{"dataset": "scattered letters and digits in many colours", "num_classes": 6, "norm_position": "pre", "activation": "swiglu", "qk_norm": false, "residual_init": "zero_last", "beta2": 0.999, "beta1": 0.9, "adamw_lr_other_params": 0.00079, "ema_decay": 0.995, "batch_size": 256, "lr_schedule": "linear", "final_lr_fraction": 0, "adamw_weight_decay_other_params": 0.01}
Rows from block 3 of a small image classifier, named by matrix and row number. Rows with one number belong to one channel. Each number is 500 + 25 x the weight over its row's rms, rounded and kept within 0 to 999. All counts start at 0. Numbers have three digits each. After the name is the row's rms in percent of the matrix's.
After each channel's rows are labels from the 100 images, of 14848, where the channel reaches its highest value: "colour at peak" is the nearest of a few named colours to the mean colour under the peak. Only what is clearly more common there than usual is listed. The data: scattered letters and digits in many colours. In brackets: how many of the 100, against the usual share in percent.
# convs0: expand pointwise conv (model.blocks.3.convs.0.weight, 768x192x1x1), inputs 0-95
# convs1: depthwise 3x3 conv (model.blocks.3.convs.1.weight, 768x1x3x3, trained with AdamW), a 3x3 kernel
# convs2: project pointwise conv (model.blocks.3.convs.2.weight, 192x768x1x1, transposed), outputs 0-95

convs0.177 076:539528465513508533496486504468514462519491509506526493445504508503500523503470496491536505535478482506470497525466480465474498485486534523486495523474518495495548513559505493490516530560509536498467517522487487499507501473501487492491541489505473518542507576467491494520519501490488470533
convs1.177 102:490483456459489479498473518
convs2.177 082:502486478482514530479473482547508503531522497489511504477470506467490491459502455516502519500490517543522488522475527493467468468482526477470563523471474527494470553457480480481481456510494478529499490492511511497536497476522495547487499519512510506455509474488503515501451457475497487515
colour at peak: white (56 vs 25.5); pink (44 vs 21.1)

convs0.488 100:536551458514498517506459493467443531496475506515459492489476484494473494469509545515521494502528486500452515469498477470478506502460479510499520487478492515505522513549498516451439492500460492504492485502525494526494503505491453515520485500545475510445539568480504521513492483479508519492
convs1.488 099:468485475495515481495445488
convs2.488 102:489502492489477471481565463442425501495515510465537490526520495499475467492484519476508499497473498489523512469492485498462549493481527520481498499505473513501418454469492507464482484485506488532468470490534490517535526522534478525516450466513493490513482463478500546460476498524482507506
colour at peak: pink (47 vs 21.1); grey (33 vs 3.4)

convs0.688 101:483546496546478492506549496529491521516545532521431510520464539451466525476496553502537474499500530498504493518546516462499508455497511471489516507542487510482502518446520502462499521541485524470489512562462478513500505507543483492450500514515447481512493519478504498513483464516519526483
convs1.688 081:505540537503523535472513505
convs2.688 100:509515473519516540512472512459473498506556503478461508517495478496524456509490475481473486518487510544524464485507506490462441517479431512503543515529485519538526504476488494499527531489516532506498541464504500493502539475491494504537493508494504531515514513515504489500500542504503488487
colour at peak: pink (47 vs 21.1); grey (46 vs 3.4)

convs0.103 099:486534518540492523496490493511475528517527525499539528528505514484535470542515454495480497484477504449533521494534460532488519435485506446488511499519525527505473481498501496535498497453513501520515479466483522482508476499557470504511460509465515506516493482442540447483493522482484492471
convs1.103 079:520505550516511495527513538
convs2.103 084:475504515515491486494483526489525510517516498485499497474500519472505516499504436545527489495536459485546534502447544479488514541490507492474518491555476525459491458474499487474543486511455484524473511483550500515481524492485492470509488469506469493479492502490557496495466487512496522508
colour at peak: grey (51 vs 3.4)

convs0.118 073:565496496505485541502498483479528478475476494488497502499490506481454480490469453512483466522512475505487538503465547513511482497537464507488480466562456492482504462471529503530525516503505478533504512510492535522501495530469492505516502529511500485499461445536504531494474493484510527488
convs1.118 109:467447494492495507486468481
convs2.118 086:486461458491513499503539535487537494540503533507526508517493494496497499482511470531515483535421522489510466503525505490520512546440541478492493551476486484458537515488510509500508517472525503548562494519508485523510512509474520524487505513520546505460508514525514537528498479499516493522
colour at peak: black (77 vs 35.6)

convs0.472 127:542471500468488463493492507499517487499489518489496535509510516488512488487501487480501516521509509498528485513554508492495481524509445492473484490488463499545510502472475466520490512497466491479488517509482508490514499532477476497503475566450490534482497499537507483475457465458491505527
convs1.472 119:514483480512490480444524520
convs2.472 090:469478468487480492499517519494438536499517514513563524513516481524485526490505465508487457498478469472532505480466521504517488516435498504464494464482536518498517501528471504492459483525481502513494494507491452501521518515495515501556502518482471537491496514451528485515518486473483520512
colour at peak: brown (42 vs 13.2)

convs0.387 091:504477488527535539509503503523541494471456501501504533478527544523457466509472461461496499473478489503522491512504474545525492523522508496482490558512517514480500463516515515555467478486500504528513496472478487523499557473492490549517532517451516517471500508497529522495583495558485485485
convs1.387 097:547532522499540510494500512
convs2.387 083:574507538479501479513537496464486503469500479519508539524538468502514500509464483522480523509472495542465496503490528534542522521458542511499502536509522511516552479454488483495544518531495522513548532514511463481497501513514506496541496489466537500453523509501487461512551511514453506479
colour at peak: brown (78 vs 13.2)

convs0.702 103:522472500514526536494502453426504480463474500495529474483470499514493435544481466526488464500506495500497492491464533517505464500467503505516518479531473490473553515502510545509474499464454469473510482481468503468497495512496510531541492488466516515496500502507488502494472471470521449533
convs1.702 105:478487486446506492498520462
convs2.702 084:505522488520508531515485481496514489480501486505526500483502517500495502514528463476519534500503474480515457500549529486539473497494513517470501507523538531466491499549507489522449514523468463448516464507500475482510565498569456490481528519491474497466463462516513467512560474447472485484
colour at peak: grey (43 vs 3.4)

convs0.583 094:481507495460536484423523502512494479487499494463494510492523486526472500485482520469476484512470462458456488475474479462475446485483462515541496492542498495472458510528505469534488470498523496504513517575551522500472496499515508510471510499506529505509512472437494510503470506490514559487
convs1.583 108:488470505500527549465511491
convs2.583 112:517477523517511488480480496492498482504463518500460523485529498544509512472500434457505518507525529464519544473468487509511503484536528553532459509558500481507487495510492474507490469482470530490546454478484467516490507503536525494489493488509503430475524502496508515507480531540518481480
colour at peak: white (77 vs 25.5)

convs0.239 095:548475479567525475473498549487492496499502493463454495504514532484540497501495468505490533496531462484478474517507506482445485496442549504500518520487518517512455511524492523512507472486472482468510472533545520501532547528502519541486502533519503521521500483469509480485539525473512491506
convs1.239 138:474500494497498493499494431
convs2.239 076:494517503506462485520457516516489510504520472478532498489503482507499486469513514499525532519492521511502495527486463488471497498515468497490463539480461484493503510489533472492532516505458539540489500467463488500569485505532470519494515523532451466502525500506457537545520499513515524495
colour at peak: white (52 vs 25.5); pink (48 vs 21.1)

convs0.309 098:499506460436465447553456522469520508507543487488478498503485489480501518495520528538497506496491469521526499499497496454503479495443491469455567495466500538470497473541496481480459527535531506472483484537523492482484520513516469502480466513493476469500509465512474495514497502564497526512
convs1.309 088:478473471475496482491464535
convs2.309 110:455500511465475530478520470501507514520468490529526504461490476523487466493504483472488498477511492505462527516490493494479489489560505502497546550548497510486462517489459512540491525546524468502497487482518491507509477480527515519509487445481469469450511497456499537500489520474526480531
colour at peak: white (60 vs 25.5)

convs0.128 108:489496528499524531492464484505468501547516534499485465480511469484479478453503461473469488515458479541457511518463480524419481460499489528538518493511502470507469481461474504500507469519514539522517486508505494510494472450513497493532509473505500538508488517503508506527475526480516458493
convs1.128 092:521483509498436519516509505
convs2.128 114:520488508478502511509536511513527472505498488498518505476492490534522492479457568492523507458455499496485499457497491511549525496508521519557504543502477500496471514504497506453518497536477472520528450515503497514505502475520484537504501489474489496509516483452501513492537546496502513509
colour at peak: pink (52 vs 21.1)

convs0.453 103:500513521512545533467502489490476499538495499541453501519559534487493508468489501528477478485462539490500534445460484498494487463509508499473487484504535516532502482578504486537545495524505518477536508470477515505498519491463527440471502499491467534472474519511475503527535490490539520453
convs1.453 077:464546486491530488520514482
convs2.453 114:524507485535457489530530521487487523514499495490465498464505491510542545519459552500475478529457489485497550474482479510432480511463537508438537494505475473470523488554472493461531499512501492521469503509481514527451517516523486486516459501510493539501459508532513503520496489527472466474
colour at peak: brown (47 vs 13.2)

convs0.265 103:479476499514492492470486481492520510508496517529516484485548566497469475538485537516538487478516427562517480521506524466513463479464517523517514508527466492515523485501507515494527494540495511516477508493547523514532446538487511469543504549497498481493487478452489529535492506506476519488
convs1.265 095:526508474530458521506467495
convs2.265 091:495483521516451469540454501502574515533539492486491509472507480485518519531474496523505528493504498485528544501517506492503533497504498545510496464478473549508508474507474502466546519487503512533461487494495509511465488473481485504459506457486460491495557476498518505489488540494475517491
colour at peak: pink (46 vs 21.1)

convs0.691 094:527507519553503459501446488466517490499510504485500523492498508525501514530521506510496502495499461525494501520516486488501552491528483501516487556493514505515475491497565530559491562506546492486552534471518516505468515502486481500493470485529509494521522539487461458524509479477483545546
convs1.691 098:520462458499482486475473513
convs2.691 095:483512512533490529538500464503487526508505495488532522502503499453463504514461527480522499546533465467468461480467476496509555499470495503512495550460526503519532489482526499508488508511509490473488454523497499511487476453514480519475519487553481509461489513538526491499511487512524521489
colour at peak: black (61 vs 35.6)

convs0.630 074:491522564478507495497522483509515475481510568505508500500557446485534532460482518510485509527459492507545512539493540471516500504449483550532491511504506521521499532486473473527522502477498540481467538548509507492507521496469516499519474489499547482482452494504501485490505519528513457480
convs1.630 114:503475469483495507458457493
convs2.630 085:495495499444516464464442542482553511524506530523512509489501445529550478552504518507465486495485499489502510508507513494437498505487494531507514486515504504520454504503482470470467526496542479496492544503522541498487497496501497512483513472519519471508507510489511491532494514458495522531
colour at peak: pink (64 vs 21.1)

convs0.590 105:488541495507506479507502464478522501506470498546470476493519533527513512479515512472474469503511494511531533488504465520534486453509487501516497520439464450503474517526499486472506581516468479514475486495482499514505476528502434535486486470516464506518517495521485474493472481531508494470
convs1.590 101:475477516482490506449475476
convs2.590 109:487537501492504505502506478490493522489479472503500485471474522514510484513465495499505494475440506525514490455466532504520523494473483451542510491453533482490486514481506511503505522525515514498481448500503505518493492527500482451554487479558516528506516478487533517511523489491473513527
colour at peak: black (63 vs 35.6); brown (34 vs 13.2)

convs0.491 093:481477536498477464507496527507514484530486486495501504520486504515503498486513522449549493491490516464483524485456521496459546521483557491519483533457517497477474524474532478484452470484485518549499518447462488512461481487507493444488508508469515539514488515509480515514493473470516525524
convs1.491 094:461466480492469490479522522
convs2.491 092:511476521469499499490493509492474547511542534495468536518491476481505515514503492538555481493495548482523427499492491490500472515489490475490481546534486475475450492542503522515478452509520484511534513499471492512466487493464501509482465508500512433525509503521562550490478528568492500511
colour at peak: black (63 vs 35.6)

convs0.209 085:512518474479495491489469539506503504521501484500494521549503562517506515522485556515502474542498467492494489523513474494492523469507481441510480520472505478466513518492498467508506473468482480509508541488501508509485465491475490477522472539487504491499472495501510512557510437474423479511
convs1.209 089:488483450499514503544506479
convs2.209 095:458501521511503526516509449494513499494490486489476489527496470494525440505482510546542489499456497520505517491483498503536508507511532514479496501511483511538464527539506538445502529509520488525518477503505528537549514457508503537540520517520508517520507499471508523474487482530472502499
colour at peak: grey (38 vs 3.4)

convs0.327 088:473500499484472513533449524469555468510477453489485480514495502493473536498463511510493532498502505501488452485567468470476483483526526498485509510483428499525489457471468541501522476521553520507493501500518478501462533461524485490457506519500490473528538520520482490502515534493513531488
convs1.327 098:498504521511513479511517436
convs2.327 125:491492498504526451503483470459505492499544493502502465476494534474496481528507481510507470492526478507459500521528511445561495509499504490506473514480513525460495488512475509530510500487523524526515488540507537511485524486459491494498537517505520515544500526493482494416468466516524469494
colour at peak: black (85 vs 35.6)

convs0.569 079:483471499485503513464541476527503460555496551493466499502509473511536484483544508544478528490508495527474481515465489496531468560527497508486504470522544530536533522479455464511548523522495467499534494487499489565475497480503512497541492516489485497488457504489547507486496530508459487506
convs1.569 100:497452496493482529487460482
convs2.569 093:528507525505499548540527488493503478500482514495559491479469470498529548527477508503505488516475487486488523461508465489492518490517492511472490516498489512508533472524497490482517548524493524519513478482470501433543530497501477470505519482476550504456494533513500473549512477504502511500
colour at peak: pink (59 vs 21.1)

convs0.134 097:565509524482488486499474487486460492460486495474545541489485508492521518552503525497505513501527461495486490480492490506473484481501469476506514466532517497492493497557513507515515496470492524499545473495524502498527489496472501502489491529484488501480517529499474540449474511482475500526
convs1.134 098:478480471500484481458463488
convs2.134 090:528478537528480511509470509537506505511489528487480492530518474520510477464533497521471486474497473459472511506473497492419498511452498463503501505510491448527493481497497497473519482464508474476524517504499453566525519486520519484487502516512547457448494497463561538491547482478524496508
colour at peak: black (74 vs 35.6)

convs0.654 093:504509485481476527453498484466514511474486474541433512496473484548483529517482458517497509483487562521503486549458510495506509525476524490516542528539519467507548503500512488497459441516513437484501499491469465507510502482512516508511483500441470538489494542491516516521497507505530499502
convs1.654 102:485494483452482462496469509
convs2.654 089:505516498509516503486514524459513502481488509504504524527475503528476481522518468519497494513467525509523489498512477523531494473502508525459504519523510506511507526501491517501496465432479531491533487466493562516510502522488471510517459508461509502456517468505503495538547497521462520530
colour at peak: brown (40 vs 13.2)

convs0.24 109:537501502477498484502478440537473496486491488491453530497489495496514512511482529516507534500527518491500491519519492514526502477488511518464460487512512538456521495559502497542525537517507526478494485478487452510495495480526553501427523454458454522466515511528503507500476511501491507497
convs1.24 096:545516520476458477491495506
convs2.24 100:480481488503501501467537489505506494520493451497528470457517507486510499513544524510473511572447464495483464459526501531512462501468497504514494540454523500507500489544525508530508531471499529492496510537469537464552512508550507473448529528486536488460463522481506492474537499507500535530
colour at peak: pink (46 vs 21.1)

convs0.699 105:533507462508494482490474540497432498471515520491513508497474473498513471502494516510511476536476498535450480504496494475500476480476463490534515541532501522479516527492466466481496483508543480476475499471467505502490514500491479485482536518490493498498503484545475514519519496469521446502
convs1.699 103:486511510531559518500520501
convs2.699 096:552475526543516512510469499487479495500494465497460521491484481513518495527519477469509509517517529499477477529563496486572470509513478516503487444506524457522512553492508489499493481459502527471544523462541485469501505527496481535499505498488530463508506491473486522461519505500497490515
colour at peak: black (89 vs 35.6)

convs0.57 086:490491495471445499509514464505538518438472468537469518452497544478492445536497510505491492527503537510513523508511427550515502486528472515496520489483524504460488502487477474501501478525484506471504484487507522473502453501506495538496518511497510538551518512549525479514479490509527508477
convs1.57 094:486491534496526500465519544
convs2.57 097:516463525498500519513489474484495494458508452469446499529483477496499501515498497529454487504548472467528519527527531474492474546494486457518500528517500530483492496483541516497520469481518501551557479483523542472498488458518499556516491533476531443522474525511502504508480515476528506527
colour at peak: grey (28 vs 3.4)

convs0.247 099:464495537568503522541466500486526546522517512480482498514466491475507522509495566493469509501469494504461477487514505503489514528527522523491509455484501516470512496516479503518533506452512455484524507462502461459450486459465467512469473510478493499525486476505537504503505465494478479517
convs1.247 105:507512506495560525506527520
convs2.247 094:484491511493493483543501506541463523500502482520537500487478521491503462551494491488489524469494518474522543464508452516484483491492498480525483498547474520484489491492461503510475485513528501503472506528476514508480501518511488503488511494492528502496471509528515507525539542538535528506
colour at peak: grey (57 vs 3.4)

convs0.241 102:489492521457478467493517523482484475486532531499488499543501502480553507486465500506473533508477535502461519490506564530489502493509508506506503506487488510511463463454510452490523500513492486536496548463481512484508536458462506455519496464474482505509503475461499555529522534499479490498
convs1.241 096:510490498458490462467474478
convs2.241 098:495431507571528548519433537506500526528543483499490503527481489536534513479492500436496465482467470516529512469519490536484545486438525523489515479488497501494502510505465541472506472482503520493473501485542516451494517511480495491511520496546522505531458541499483520505520477521503436504
colour at peak: white (52 vs 25.5); pink (43 vs 21.1)

convs0.384 092:510532469472528498488511504513478495501493475485522508544526522486509513483508491470480490489532483492449505483498511549510484524495481504519490493493544477496544471536501528489491496518494510486504480536476524448506502499490408500481498562433474539504523482486497495495501472520479506492
convs1.384 079:526492517507534508554516511
convs2.384 096:525479503518513489494483513477504471485522478507470527504502492515504470484511485521487510489483512456484480527503461535494489499477499518530517529488497527530496470507497524511491502503520539474469500492498478532477464487541518508489499486587534511523523525511447510479546505523489479506
colour at peak: grey (25 vs 3.4)

convs0.499 088:515519492527486521480485495491473524482570508489498534501482531484511459465525507529493445532518501498507541454487523481503557461536488500496528504463527510456476530517511508483526521497510462447483510476478487479450489520488498506498488515464477505512483499439443487484492506451511496504
convs1.499 100:465484486479481520459474519
convs2.499 094:485543478510478508520444509541517486495487507496509503494452493501496484484471497513493494499498493486504503490542490527460507499501510509512529501571545503496491505516512505466489481508521475479412499488537519498515452537450512440543498485489461552496492506502455502538461500506482498509
colour at peak: brown (48 vs 13.2)

convs0.187 102:534475546522482514490540515580496455482480492514496513512493506514505488516541484499501566505454505475493504504516509454510508513524503481544496514534504520479485494478489510523485495475492444504507497476503552505524491477488516506534528459465484485476505495530466522474468528496510507481
convs1.187 094:496490482522542513452488517
convs2.187 146:488502533502491457462531513464502466512485479523472531522482516519510507512527515477520480483533519483486503528522497473433496510514471543532482492512500513565462479475533489508533497478467457476504482472505473485501486494472487494476484492508494490438555512443493468455459502509469526523
colour at peak: white (52 vs 25.5)

convs0.394 097:479506490503490522512495497460535512501509477470462513500516511467520526469541523514501482519545505550497473503484505470470426510481485500499530498487573528528485494452516491499505496486497499477476475522488535440494495508498484498489490507493495510475524519483503449521476507538510522519
convs1.394 105:542523538524520509476518501
convs2.394 083:473509515523492485498548517510501519519475461517501534538489480484513523480472484570458488458581508493510475535452501517503509490513488513503467473542503510459493532450485486473497489544494473501498523487519504462499520450472524489538502493507533492525510493503491523516466505519545516517
colour at peak: brown (51 vs 13.2)

convs0.176 092:508474497524489522481464537458524492468523533527481509468507503514467460483513504506463526513480484527521531463494455535522503473533513453484518504496513499530442494500469490500493483496523514509507500525511468488470488480483518491511537467476516526500519502510487505483498511556504534477
convs1.176 114:452508502458513493476476490
convs2.176 088:519455502512489487502503511491509504519533481466515510487509479501554499568505484484487500531513500530518526491476503526522497478495485470518510566529477510514496487552501507478507490475488525502492498481514514483500492450489501544469529492533525513466495473451541499489507486529448499486
colour at peak: pink (57 vs 21.1)

convs0.262 095:489541518507536465501517482480540469493494549526511464484505474522502495528486512444468489540500498537462501493506517483500502459493515502468501536467498508570501539470500509475524499459502501503471512493463475461494469459502461515489516502526502476530533495482531445481518464531511507470
convs1.262 082:509529464515533529472505520
convs2.262 097:569457463488515481536475482548491512522500472502503526503522487496477536505453558471481511474455538506539526518527479509508476501488512525500502534497466475491515512483506502497509539445529542497537503508512491551461511532521533494546507470506505515493494484531458506495476507501527467525
colour at peak: white (65 vs 25.5)

convs0.372 075:494522451497516511546490504519493557499511512459489461432518502533422482465522483487469514521481475477515485503520484551472511508496479479512509476458525499492462479492479478498508464513458495539520511509461498511461524490481521517499510509496512488494480470493463532452560498486475536509
convs1.372 080:477507457478487480461487477
convs2.372 070:478478525504496508522519540518483470521529469516515531501473497495506462508499530558501507514525531515564500497581484501507513503527481449563511539512499499492474547529485471491521474498518498522505494522483543487495504485463496530528539504499504517493493475530474488498486486498469490481
colour at peak: white (68 vs 25.5)

convs0.280 078:446509515517557525437511491521484421510465510489485492538542494507477505522494482519496500493544517503467534497517474507481513478479502497473524541447497562520514486491479496463500504550532492519495507488472470477540553499490479442492460455540491500505483509545523500469498508483491511488
convs1.280 097:510491507519532505547529530
convs2.280 081:475495510484510506477512462456465441554504510518515537482490484510471563496486512517507488489503525501492527527465522495455517519507482465516500541488530510481530491509520490473476529482517505473481485497511539502566507501539510506495471487484488465566522506522469456456458472493497547475
colour at peak: white (84 vs 25.5)

convs0.465 100:542462483497505499470479491442441514482457508476509536500506510480526501534489488487485464496495479489482479485472514542485469490500491451502489471487515502489533509570490470529516466536480509534490501546509499520553489491480464455510499493500481510514487507530483498482517521471495511532
convs1.465 086:486458496465463495475485517
convs2.465 085:494507466492459494477510518480474524509521556462516494508510489507496545520481462521512483507496533537518476528470465528478484513455482522506492496512527466477494523461505484537484500490488493489490556534486477508505510469498435495494485495507518473484525452448529475550521502497512429517
colour at peak: pink (68 vs 21.1)

convs0.221 097:505505455492427489495506501537521543504513538517479496478485502528484498474489485487474499526467482496463535510491485527526473507566503519531498531499520492493494488508451504528517499469478495496487466515507528513501477458528483490516495507483466515534502516514489538495563495507498510498
convs1.221 132:495507505499568525494513493
convs2.221 108:494460502495514545460492477503476542483498525496478516451508472539545510536500468490524521492486509442484525544497506533493516519493513510496461539469479540487510501538508535502469510490501571507547511445466509495531531508506531518495486511472507532477492493492443502498505486523483487475
colour at peak: black (73 vs 35.6)

convs0.64 080:507486470527501513500462510486480477515519548513566504459534544501488483493487503501501502469537505481462504526500504533496462496462493466480514488522522528519439512562449471496466491532475495494478516484513499483559494481480541476520469503479514478476474510492524502459536522521478515459
convs1.64 095:512496548521531529504522520
convs2.64 067:467508487467513543492520497454532476527482493526522520506505444501472500492481474518486507493522526497528514493493513519486498481508532536490499429514481522523507517526513486515525497467483494514462480471500504493502500512476509483542462489533495555503508479529517424461527470435469557484
colour at peak: white (85 vs 25.5)

convs0.147 090:479533503493594490501480482487550525539488530487487478530525515497541488509537537497483516544522492531419499475501505507488522517495512482464502514522485490508504487484486477543538507456535513501468546521510498511486499487511500513485509511492502478542479539479510496475542446496496494464
convs1.147 116:517540518489532544514490506
convs2.147 088:501477505508505504478478424493489477481492503494519531439513495524478543523505509529524531487557534524513500498534477510504532490498495516492474529469529473518503474527514539478477495483525533503498520440479457503493472441494538505511525479502488523512511496503514516513554497496532521459
colour at peak: white (71 vs 25.5)

convs0.151 105:503544504480542496463521523505513557493497481486504498535480441411509480541536500457478516498500482510500485511479509521500484487525498456504475516470500488472517545461498476479467535516526507533451538458513514521477546531501486509498491457474489512513509487477507477477518540515462468530
convs1.151 088:542527473519501483465503523
convs2.151 110:508486484484485509479480497513502498527500526524453465510557513482461521520505472418508504489520516511496476523515485510453497514485489530486538460476507461463487500504474516502517471488497498437477528488481514502523518442470505462510506519534470512466497548541514478493544509483490490503
colour at peak: black (64 vs 35.6)

convs0.738 105:488519557489493485436530469529515487478494498532499521484501488478481457493477476477498519522459526476499543528505489496497502511501486507465455492527516466486525513465514518526503529496540559498520454497449548481544469516512480533538494444513475502490465518512474482479519491496510500503
convs1.738 111:438469502514479493506494496
convs2.738 089:544504524507482482512456501428506503511491489508518553502524472510499500473498475550509516487508509503483504492466489521480483513520505521493517479478463484494526471543479482473505492471452453487474513474477504539464505529488512488501465534511435522541494476485526457507505522451500518484
colour at peak: black (87 vs 35.6)

convs0.697 093:512473509484474507495543472546516555513553453430545443518523503471515458489510540526460470519505484487485525525523491510505518508481528493483512442509464519462497541509525514508518502493536497455494537451525510500490489512484508441536497518510493482536504520487485485461454479499491491498
convs1.697 108:479461501465468512471489517
convs2.697 102:492528514509478504507458502551549524482462478469509507507495531503535496515477517526484515513503510479451487511481478493457511505456511527488523544463484500474478513505517524469483471497479490534489496484506531543508530495505539531490507521523499515521492496516510479506560499471490492540
colour at peak: brown (37 vs 13.2)

convs0.316 108:485531504483503532446508491532512498526508510506490491513521535511519491487537475553500485481516498479512530535516467522494516502464530484457518488488479480542517498514484488505551512508520515520503489493491493545480498482497465509516510494501491511533482493507467528529492500532496512470
convs1.316 095:496506491455501471478479459
convs2.316 090:484530489480515502498510535504491477487499516487511459513478505534510442515485511482483463511518516501521511514517496516490546525489428484484498522513516472507481473496515497500474507493449486503486482472501480520534508521468505519491528484529515468481493537488442478468504492526492489498
colour at peak: black (78 vs 35.6)

convs0.582 071:511493520493502492498501470507517507520529510500486515529466477518561463522476500483493500518492571467498520462512504506439523497498453505507463492521474446518505470443442548490503493472519510432457455529460517466515513488513548521477516496481507491504486501501490528520509472521496506473
convs1.582 088:513534501540532514494530523
convs2.582 077:561509510489519497540500477526554465531533490497548510502523543502469481560522480466464515496475541479472490497474544489504486514504479548486528497535494474500467488460511477486497486521476561477545508489484446499525482514499506526502499457551504486506501526528498519535492446542505502545
colour at peak: white (82 vs 25.5)

convs0.326 122:493483472477488504482501509490499500497556506523457492477460518480527466472524531532523479509526497477552460471472464503484480539485493477531529489554490518516529509492523477482506512497495473511517489493455532481502492485545533506511516545508452550464522486539518539494472522535470502492
convs1.326 108:469511482500500483547542499
convs2.326 110:485478462518504500518501526544477530517470504503485507496485491508549502464523536459479498515479465482557509478504524479515524499479467500539534490491508481497538500514523472530495485548511495499482487501546502484530518512513498519508525500454519483484519500440496499538469509501476459512
colour at peak: white (51 vs 25.5); pink (49 vs 21.1)

convs0.361 115:503492516491482518471570512511481467473503499543523487515459491532452519527472537532531483490450506479535446493490503509483494464495513477502485525538495524468514484501523508560504455480525518490539497435498507522483515467468502490452508481522512508471469491522549490491487513469495509515
convs1.361 121:454461495497461499497491483
convs2.361 089:494502489470502519510475552522493531478501513536472496496544501516483513504524515482543497477457508500539508501538496487498457526504511513530521503470494503492508523517493472501456454498449487464513504503510482534529491465516547511526473498505510519490469526563458485546525533531519493452
colour at peak: white (57 vs 25.5); pink (43 vs 21.1)

convs0.348 101:490455507572519529486512478431490526512519539502504509475494490524485473462475466502540485518441490508505499477495521508484453498522469531493522523482526461529498502479515475480502488513513489517543545497503521539514463526480446529512522464500508532516513434508520488473526525439493500491
convs1.348 100:506505505513471448474514470
convs2.348 093:513472520494509482505542520510543510507443525532487515485511495503527548485474510527499466457534525503476504457501521530473481498548520519480491491497503509498526493517478493512520527435468472492529538496486506501526473506510516444458494482464445482524522534512491488462517460524547513482
colour at peak: brown (41 vs 13.2)

convs0.423 110:521510487471466465530524515558519462525528481472485506533527538499477473458513500494514463455506508500471506480506512484513492491489469467487506496511523495530506503517495528534504468515514523475434530533448531476513499506522486493493504484476511550549501481485498534540522506487527509524
convs1.423 113:516477509524520475550508476
convs2.423 105:535504477507511525470525502491501444520468493515515506485502549517493500463520491547497515498483532488503485539450465528572492513478522516503495557496540503483441498490513516493517499463483521493494486490492512472506515465468466478519469483527543500510500484505496483504512517510475495507
colour at peak: pink (49 vs 21.1)

convs0.164 103:496516499472505514496544490502530471482486486528482494529540508483499472493511528473477476457502500475473481520500484526497516458492495518447531533430475502508502520557478509507507561498493440500483451478517487519500527480497448502508479528493452511535505474489489496500497464477526530541
convs1.164 123:445461522501481505500492512
convs2.164 103:477506524503497492556490513488520475528491456521518510509449491531490471464469524474520508508429491512488536514459517486506496482474495527539505473473440512507509481508516487491508491521485550507517458499489509488542501547503486464531528477481479524514511489514499499507505522518430529477
colour at peak: grey (36 vs 3.4)

convs0.156 104:476504539538520497486550497469537458447474511499527517478509499491501504537494512497467490494481495495479481506477542521515511471570506530488532501514450515508507479461477487563499482466490500501470508490501486471517509488505515509517496483505476505499448478507466499499477532512522468514
convs1.156 092:475515475492550525478481512
convs2.156 115:479499468486485535468532538503478494512516513509548484504490511498493495459518521452513499497501491528494492498498471515466510509430497523498496469544526516509456473430487445516498517540501483498471489501508505525499534507483481472512489541532514525527486475537489512500513474481499557514
colour at peak: pink (53 vs 21.1)

convs0.294 099:483517484497469503515504437499477486499542512518477503516493516493540501538505548493475499511491465487536478505482483558499494477445514450487500490497510492472519504534518516509528487563511511513474461514513531502521498524490512518534493509494504462517497479511495503502500502513482503489
convs1.294 088:523475460484496493467512537
convs2.294 126:486501494509461495508489483501531511491509475515521480516481479508487487513480528500501535515506481510510526510504507496479521482508522488516481525489503510476490525524504497469483474482514495534509483448462520512502468483488479567529463481479504527450484526497501494523525492491518547500
colour at peak: pink (53 vs 21.1)

convs0.29 088:472472510510511511487564571521516493487471468486458479529539533520492497497538494496516467483489531507539495543483529528535495483522528528493508528467516506493473491476507529527539519528528505523493509483448477464456499499558509504521532487506515511534471521514478517518506483452492490494
convs1.29 098:498499539493513526491515553
convs2.29 089:507508429524512458519504478458473499494530461530488514465526458498478510512454479541473496519457504509499450479530536498483518496480467470496475497461504515468514503472482548512506493500542480507518495546536493470438519495453494537463516526436544497500477495474478470500472478512504515509
colour at peak: black (83 vs 35.6)